config = dict(
    arch='dit',
    model='class-conditioned image flow-matching model',
    dataset='histories of elementary cellular automata, time running down',
    train_examples=73750,
    image_size=32,
    horizontal_flip=False,
    conditioning='class',
    objective='flow_matching',
    cond_dim=128,
    targets=['rule'],
    num_classes=256,
    cond_dropout=0.2,
    logit_normal_time=False,
    norm='layernorm',
    activation='gelu',
    mlp_ratio=6,
    head_dim=64,
    fused_qkv=True,
    qk_norm=False,
    inner_norm=False,
    patch_size=[4, 4],
    layers=6,
    width=320,
    positions='rope',
    optimizer='soap',
    beta2=0.95,
    lr=0.0016,
    beta1=0.95,
    shampoo_beta=0.95,
    eps=1e-08,
    precondition_frequency=50,
    max_precond_dim=512,
    one_sided=False,
    adamw_lr_other_params=0.0013,
    grad_clip=0.5,
    cautious_weight_decay=True,
    ema_decay=0.995,
    steps=28800,
    batch_size=384,
    epochs=150.0,
    lr_schedule='constant',
    warmup_steps=860,
    weight_decay=0.1,
    adamw_weight_decay_other_params=0.05,
)
Rows from block 2 of a small class-conditioned image flow-matching model, named by matrix and row number. Rows with one number belong to one neuron. Each number is 128 + 32 x the weight over its row's rms, rounded and kept within 0 to 255. All counts start at 0. Numbers have three digits each.
After each neuron's rows are labels from the 100 images, of 14848 (inputs lightly noised), where the neuron reaches its highest value: "responds to" is what is common among them. Only what is clearly more common there than usual is listed. The data: histories of elementary cellular automata, time running down. In brackets: how many of the 100.
# fc1: MLP up (model.blocks.2.mlp.fc1.weight, 1920x320), inputs 270-319
# fc2: MLP down (model.blocks.2.mlp.fc2.weight, 320x1920, transposed), outputs 270-319

fc1.21:131094069130128173132148115136125094120130102197123119123138145135094072128149084144124159095143124138124166095094092125160104087098170150152148135100
fc2.21:079145136131161127124148107153142119094088115111103120130124099123093139082117112116166118111125114129115126156183225145112178127099031135126113149085
responds to: 010 turns on (84); 101 turns on (75)

fc1.132:119104069089139148098075121084166097163136149158140136119140130143129060112156087111170114084161109154156132191126133133091086073143053208137077073137
fc2.132:154236134159088132124096152080144126146110118090160159150093172132106107176083152104172130097116138148130087135062094120099081148104152161143124107135
responds to: 011 turns on (90)

fc1.688:173139092140116159129106105150128188060100157131119093157143145122165154123140114147134118096223116143122097110100104127127161092141113111184122148170
fc2.688:164122097097167139108120138140130137088160117201123142154139089121075125118120165195091111150104119091145128138095039139108169151093124148116115162129
responds to: rule: rule 84 (26)

fc1.67:145130213177102118129112104149150107143094110166116119133075156127108155103091106160151129098100128171141176151104147102138147164119151068131128101150
fc2.67:141165061141193128172108104127129136192142130162095072110128144121114035146145110119150111127148165162134143098119118117152145151101161115127200172111
responds to: 010 turns on (76)

fc1.65:122169072133165155124133092084123134116197099134123168138144122116126156159085083168097126135107128126160108167110137144144143175119162149183103123124
fc2.65:147110120111130135146148131160128086131150154108141074102219147146118165217102162085150146127105151090131154165151192102131127108115138149141071129095
responds to: rule: rule 97 (28)

fc1.11:194166098146121153088152120124093144192166148130134160166182141139138090088142131176120155112083084104098148061122127187132146132101097150144136171153
fc2.11:237144175043149129116148112106215124057195094152128147144186112121112111148093157153210123134096219058146098057122181124125130143129134110115197134104
responds to: 100 turns on (99); 010 turns on (83); sparse start (64)

fc1.308:087147160078163144146144146142084179113146155117084126144132076158136144075111139134166120102164099059133142146169151193163166134122070150173137138137
fc2.308:114131127191124132178123116116082175124126117074125147084009137126156050215160147157113117131127115114120110129134168089157148092103091168165066108113
responds to: 011 turns on (90); 000 turns on (84); rule: rule 143 (28); rule: rule 57 (26)

fc1.683:153184110091109157205154172108164125128105129107114135135114068112154177100111160210091104111126111153117099059091145125169086098169130163091159135117
fc2.683:090137123125189135148120139127186126150133091142128073086174137120116100164142120067116145158161116197083108126105126088092109145108149147120122172152
responds to: 001 turns on (88)

fc1.693:162121134233181116149139132086132149108093117155133091102144116152088097137143123092148132149129098078130157126094172088138123092089111154153115163177
fc2.693:134142136152083123093121141127135124088114132134098149082137098138097147141187107100166122142103166099121083156183223126129095140124167113111128133155
responds to: rule: rule 106 (27)

fc1.274:110122137124143147098218141147154208130182171137127160103101105114094137166140189068155129120122180119106127115133158122121179090155132106101139148148
fc2.274:151073073242159130145133113177133105125172120176109099136150170099176102106114110081037127141160074108119098150164134119128075109147136076117159118066
responds to: rule: rule 97 (25)

fc1.87:133160068130181127162132223196191085158148112168147156134115133125174139138156133172117124128094097067134115131144098133107138145105166180128196145201
fc2.87:145185095148145141111069038159109126118158163156124101097111121128035103143087104149143150134130123171130140119116077134139139081139107116126062132180
responds to: dense start (85)

fc1.250:139108152106159124160111134133174123158147103125167098156088130117119153079132097165122106108122180128144101113197160084122084133116131199110175089141
fc2.250:130188063104130131161121129141123108135149082136112171085125085110122123132116081118159133151183145096123108100168119145115094132158133151093093144118
responds to: 111 turns on (93)

fc1.474:124158135077118094079122153095119137102130079144083123120000153115059121105174114156089105069139080084107128120172122179145108149177105122146114097106
fc2.474:133119109112044122094147136161124093145123111088150100129210132144113145107138144127176108160125141211151144091136096163153097108139141107051095110163
responds to: 010 turns on (99); 011 turns on (92)

fc1.307:122134159122105101099110182142115155184186079151125106163137110138093073163058092166105149127153116129087098126162117117152134106060094108111124095106
fc2.307:112097129089094119134108076124155215168110179151175145136124129162231054145120099153120139104082116129101155137079126150106194146132117144091052138118
responds to: 011 turns on (98); 110 turns on (95)

fc1.761:138122171111190151170105113115108108176138166184149103139117186107119109145000149150110138124064093058133103132107075129156112116120132100149141127128
fc2.761:171114098115207125099163136183149130107093132124175126143152144143109083145071074088079113079150112155134133122149137221133155129125093227089132069158
responds to: large cells (88)

fc1.43:174159176161134136136085110101124144082115124139152133071057137130087136080128087145060051131146111139099101155138132074129147082107145070148107101108
fc2.43:083208101134163123150150155143096090114196139191158082086087073133164067201127164133113103096112208139119087127162149157121174177173122138154132129098
responds to: 101 turns on (100); 011 turns on (100); large cells (94); 110 turns on (87)

fc1.522:133150158146123139114142151097086096143118175089143160129147085104186095198084119152119087144147086152120188115098169135143135095125092148127133148148
fc2.522:164141109153128113119119180119126128130089110132104160098145086124146134128137125204140134143134121061113142076143087131103073091067137128147126119137
responds to: 111 turns on (81)

fc1.322:108109149139102146129182103098079178109162137107159132142205095126072148103145090079119115095143086121080094132151113167161130141104100093094157142166
fc2.322:146095118082092135067167109127099107162113187120102126116057106113163142131119134199111115144071120110130056137093059109080170111134083134143138113119
responds to: 011 turns on (96); 100 turns on (95); 010 turns on (83); 111 turns on (80)

fc1.504:123177124113137077173078141137113114075120140156121149122133145056174185136166116119110120059113153126177137127091161051163143140117091173134096099153
fc2.504:167098104136102128125176121191127093165104141116143075063116150147144109095125152147156159148163178177090162107165110114109170167101079115131116115102
responds to: rule: rule 54 (27)

fc1.586:156153142165119104156177127074165079117155095058122133117122108158106193126124149132118123132142152149139166093128161116148057108143146135127136199106
fc2.586:105129152126068121152135238163182172169116129098143153139152109161181167101061095136164193078152106111146148051147180122086199125073128109130209202096
responds to: 111 turns on (100); dense start (58)

fc1.451:188145136174142121120126164136126190199141140092111146121163160090051073118151094144173127108147103141130113088140141070088118157066152128140077122179
fc2.451:173081122119170133076147159100130090125091072150135133062092139142095124156141096123072110144141153104114160151089111149145124139105149124144210105143
responds to: 100 turns on (96); 001 turns on (87)

fc1.72:148177177171137142117171135182142132150118124105142127043142107145075193124139130103126135146140134124115109164174107118115105110123142154142137125072
fc2.72:081094152109118128123143126122146134130179109116061102129161173159133143065151078137095098112145145132136099142146096119126106141143129107110129109195
responds to: rule: rule 25 (27)

fc1.405:180139161123148127169134155117196160076104157223108076143161099155152095096122121175106083116196122119116125089139142138120139107126102038065157137118
fc2.405:163139096102122144141137141102102133148102146227162107103120110126132105074153122156151158194150001146141192098128100140122145168122153127113094115115
responds to: 101 turns on (100); large cells (91); 010 turns on (88)

fc1.565:148101096138130159101113152131118133056133156137115109103187170191129140107134166137192130092156108093124112168125136132088098125196113135085101141119
fc2.565:135174161178154140136170102146137090102162151151083141148160156090111080133144080108111126113147116138113091107095186150100128141099133106130103143124
responds to: 101 turns on (83)

fc1.123:143203101101083119103138175153096131162145176142123114159132165137154086104135129107112097102096160147156091200130122109222035094108112125114156134116
fc2.123:153163113125136129107104076116117172143134113159113125109168150126111136144147127077187146091122184128103111075146128152122209134151113136122096132179
responds to: 110 turns on (100); 000 turns on (87)

fc1.654:160150147109153112108143114144132152106106142137123136143142112093117136185119115102150140107157111129101087113137125094165139114118123048069108174121
fc2.654:049136138131116134154100113131136141129116120101139105178179086110159167120083131127120104151090141148106121153147111131143125101110128169216079097161
responds to: 100 turns on (79); 011 turns on (77)

fc1.644:132107113144094136177119137154149145105098123143150148098098160059105117083145168163080187141114046160069165115123173168129156098158169140134111121056
fc2.644:097140154130176135102137093148108101185151138074112164091107173152090166107114122087134135101127074122122127114155148099115113170090071144030152108091
responds to: large cells (100)

fc1.426:139124149121168161217119153109116146131112152119162064190088180126103168156156116133108078104146111125124152154099188132076090160107120151091106158112
fc2.426:138113141118155100075204119177084062167131109144116193083089096102157112116098115150145128141127107133098183118112137126163090098152113134081117138129
responds to: rule: rule 133 (31)

fc1.128:119062128115147127106117098139106067125135129150129124142197153091164094122107117104149076117106135133097120114135148100165072094126146107088139149115
fc2.128:129091133068139135164091144089116151127152226106172155118153128138151125160206147168135154131112149138133160144138122132255111118176000139150142084146
responds to: 110 turns on (80)

fc1.588:124100101135159148144129131145094126132088093119139092117070156122171076125120150095148113100160201094189165057145100140166180158155123108116138200126
fc2.588:122100139149083129132181150139171106066107127127100117130143141144135115103108149109159148107128095159130116106086191096117130105114134115168187117166
responds to: 001 turns on (94); 110 turns on (80)

fc1.433:175094100058131165138068135081086135142149135191111149106145091121124130096110127112098107068128095097094155100125189132092216120136145104097105108162
fc2.433:171170153121127127140113143114138112153112146110154152123113157122084137117154122136177134096129175124144132147119160173130129210117147069063099113092
responds to: 011 turns on (100); large cells (93); 110 turns on (90); 101 turns on (89)

fc1.553:182114091154113110140180133106121139121098126134126120166135157135137169110095194098153124134107149123092129119136117113112165072132179141078132194120
fc2.553:170090084073165123124175163158098094122131093173153141070153098129112132131141141179115143147172095138121136140122097141149116137088196119137123124099
responds to: rule: rule 25 (30)

fc1.214:079145146090079111144108115013106136163123113151152127170113128033089152089113172147118079075172142134115075187170069086178102140100133088150094105138
fc2.214:144056084098149124122106063159072150122132138166115103135143163120161100194097150137182152052154159117112124141126152120104139157150137100159094129154
responds to: 100 turns on (99); 001 turns on (98)

fc1.437:140159135138177170109135166055184129118163147118105143133114085105127087109139088184100209125134184132140146121168091078112158110153062143107147146165
fc2.437:158122093112160128136147148061127107149131142143112107163150093126140165128135117083091098137117179192130158140131120159106090161120178134106147062077
responds to: large cells (69)

fc1.765:143112142167092084174154141159136167153113147115090149178116090072099129117181134140164129193121070116121086112150145097110085059079149086126110147147
fc2.765:096123115162114116096066152099155075204127112091098144090123132137117126118139115140154132115179099142126119101171134139155150083121077160110121125146
responds to: 011 turns on (89); 101 turns on (82); 110 turns on (79); rule: rule 124 (29)

fc1.509:101116180182131126087166166153131164148112088193133094100176156116123085127115138196122120095132126145148130090153141086137117091149068189116111118078
fc2.509:102073094124128132068179107159147129166163166193154183112133122134130125180144126091128097116122100117120090130102140110151120104103058109113057097127
responds to: large cells (98); 101 turns on (97); 010 turns on (91); 110 turns on (81)

fc1.225:126135174057139090132117129087124161099139137127110160146162123151158120113107132128195159175152124148174116121135108165105118145166191182163131109124
fc2.225:145184080195095135164146134078125092119136148185150156139155157155172133132114117151184145124116129125143104149153156119116125083117121121097129133129
responds to: rule: rule 39 (25)

fc1.111:121126185118089134091147157125128120214107166144107102087188119000095142072087094119128106151101152115141132039120123177133090108140115147112143112112
fc2.111:141149116108127123095099097195127125163177124115127170079184082224135127116156159111147064138131170106125136130151105104128049106147187114122141121087
responds to: 110 turns on (86)

fc1.370:149127130131118163063107099124128108136141119166038138054138090136142115137071205173128155119117138065214153097140144108127103127097120172163153112127
fc2.370:101057157175160116138132102151099159143171140104178086156092132130147153139077150126097120123153139165122172141137072141143126109110098123097125112127
responds to: 101 turns on (84); 000 turns on (76); rule: rule 57 (31)

fc1.84:127059123134134080146106122121095145062098060115076124118104111173126158126103131093159121110174116105132091143149104180105061092135112060117112129128
fc2.84:067179116165111121107103155120092086085149087168143147085168118150167118150111084112140132161181106160127130091151094103116153157142111165125130137127
responds to: 111 turns on (99)

fc1.112:111099132110146125095099108108089127161149177154123101193129075153192182091132147121111118113142132122120083089099094142120152120113102113094166165133
fc2.112:199074110167193127124167104121096153125142147168114113143131117120164122134107155112104142138109103130123137133130180143113150157118158153131176156125
responds to: rule: rule 124 (25)

fc1.448:137123056098059150146096131162128169184116142150100115148125126158123075160143173131127143046095116096107099115110091126169144167123093048133142160113
fc2.448:131106122106149112171079163123181132061173123131174138131110162121160139126074156134105127082087108122095150118114076156129098184127110164255113198135
responds to: 000 turns on (82); 101 turns on (75)

fc1.599:125102098136086125145095139128146195124125122072144150104136165212098142150147136142082090128156127056165036174178129155148103111122124169111143176149
fc2.599:181083136104157124096099146095112158138087116137126139162164107126100098154137127119149127124078103144126116132082132144114100133148115150113152149176
responds to: 111 turns on (88)

fc1.390:091161143110058153140128140160147159169133136180128123150125165103130098149187121163132125120136117088134137141121131135123165073081150133195117125136
fc2.390:104127148095095136121128112166139137122105167097117197114149128119090168126207155130124125101162098149129091092097141122116096084132160153104150097097
responds to: rule: rule 30 (25)

fc1.37:186186125157158102141109134044103089131116100000111126147132121093071131083143116113112115132075145145157095098123191152156099165106119129109142136158
fc2.37:138098160150111113164122205152113163119083106062127071076097120149148207103094072139148159070150110089104114097165195098163107193121138155171133107146
responds to: 111 turns on (100)

fc1.675:132159155114118118143117113117164110096101150112142133139153156183079122105073112123138122107147155095146134161131128159126024169112133155177107160135
fc2.675:077072125153161172107159105089102154180166135139135129171234204108154096153145131133144121128162147200118083141120137123136179159086120156117136127096
responds to: 101 turns on (94); 000 turns on (88); rule: rule 97 (39)

fc1.379:118121126187153140115202110092146121093108118147121145100075173105104155105161122092092089149130174132161142140125100146165133094124209085171124146088
fc2.379:152146085150084144126125089139099148131134132127142143138164123114113125170122101091111113146065152114147179057102096122147098069129124127095118121102
responds to: 011 turns on (99); large cells (93)

fc1.524:177116112128142109152076151111123104097162085146151140106133115160127157057136174157109146164168081170158129114123132089106094140096147117148082164132
fc2.524:117107102126167112170159075128072117121168175142175122130067136115160124112117170129122158172104161126113173131102124172120100081149147156159118119150
responds to: 101 turns on (96); 010 turns on (81)

fc1.329:159151081149115167074047107132144129139133105078130086073132181138091129110153152092131165167170106114151122098114114172097115127155109117168075126083
fc2.329:075086131084157130140156143154153111178165110121134082099208093137157115098088150156111143151148155131149096094156152138146154177090126164178066114059
responds to: 100 turns on (100)

fc1.199:091120128080038158108115156090102154107144126134116152170132139078106119133086157151145142151120049130113174063131138112165120118112115153164130149133
fc2.199:136081107134145143092099118115070139086109123133119140098136162132088151112139188104090119052156098152122131133080143110126171162091112098104163091188
responds to: 010 turns on (99); 001 turns on (91); rule: rule 135 (33); rule: rule 30 (30)

fc1.106:184136130109125146090111129137083075128168098143123133084159149149084103122148129181129129141139120128131123112117102127103125148074111075174048052168
fc2.106:127114149166161124116152138089119127155135106170147066115066120121098160119098148093106129126161177101094125141126110123128104143143139131120133110147
responds to: 101 turns on (89); 111 turns on (84); 010 turns on (76)

fc1.95:101118117048133128142105137146120141113121210126111076109094241159187198142123160144152169136101138143134106102089111144120141113111129112168195129036
fc2.95:159207164079168136124163184062100154111132102122137112161149128122117132187138126107171152118181150146129132044175192130118166095159114132151196167104
responds to: rule: rule 145 (26)

fc1.560:191154109168122143089092144169068137163147151132171128157171147102052142166127157130169150153116126131103110162133155134189096098144113111122119084162
fc2.560:114141190128130122116118108054141087166146125139126100117076120155172126185150120135143116126152117154115137083134116152123137116135112140120151107186
responds to: 100 turns on (95); 001 turns on (90)

fc1.35:130105173191145149099116186131176165166138119057162175093140112184145159082108126159116144126087113081134137160096092078136147190217194165146104158119
fc2.35:147141134123127109083142142103125125164160143156130158146078101146144169181155108120151140146164120147136135096102190146128125126116125125096152124112
responds to: 000 turns on (94); 111 turns on (89); rule: rule 137 (25)

fc1.325:138131097085152138070093111111124112169128150098105106138087076127160143154135048129153134125155117116113143127124151134091170121138158109096155087172
fc2.325:124094155092196123155144123122110121203148094124148173112135171101123127186101104145157116108124110147113087143078064121117159122121144170226086148105
responds to: rule: rule 169 (31)

fc1.129:101179115174137135109092120119108085095121147133135114066171107171135147128122134167102062127106107121145103130121092079086126127139144141166112142151
fc2.129:127101147170126114172131206079165140174087138131154162163148114100143149105132127155160175107085119113157104112166177142128179170169112121171159168170
responds to: large cells (73)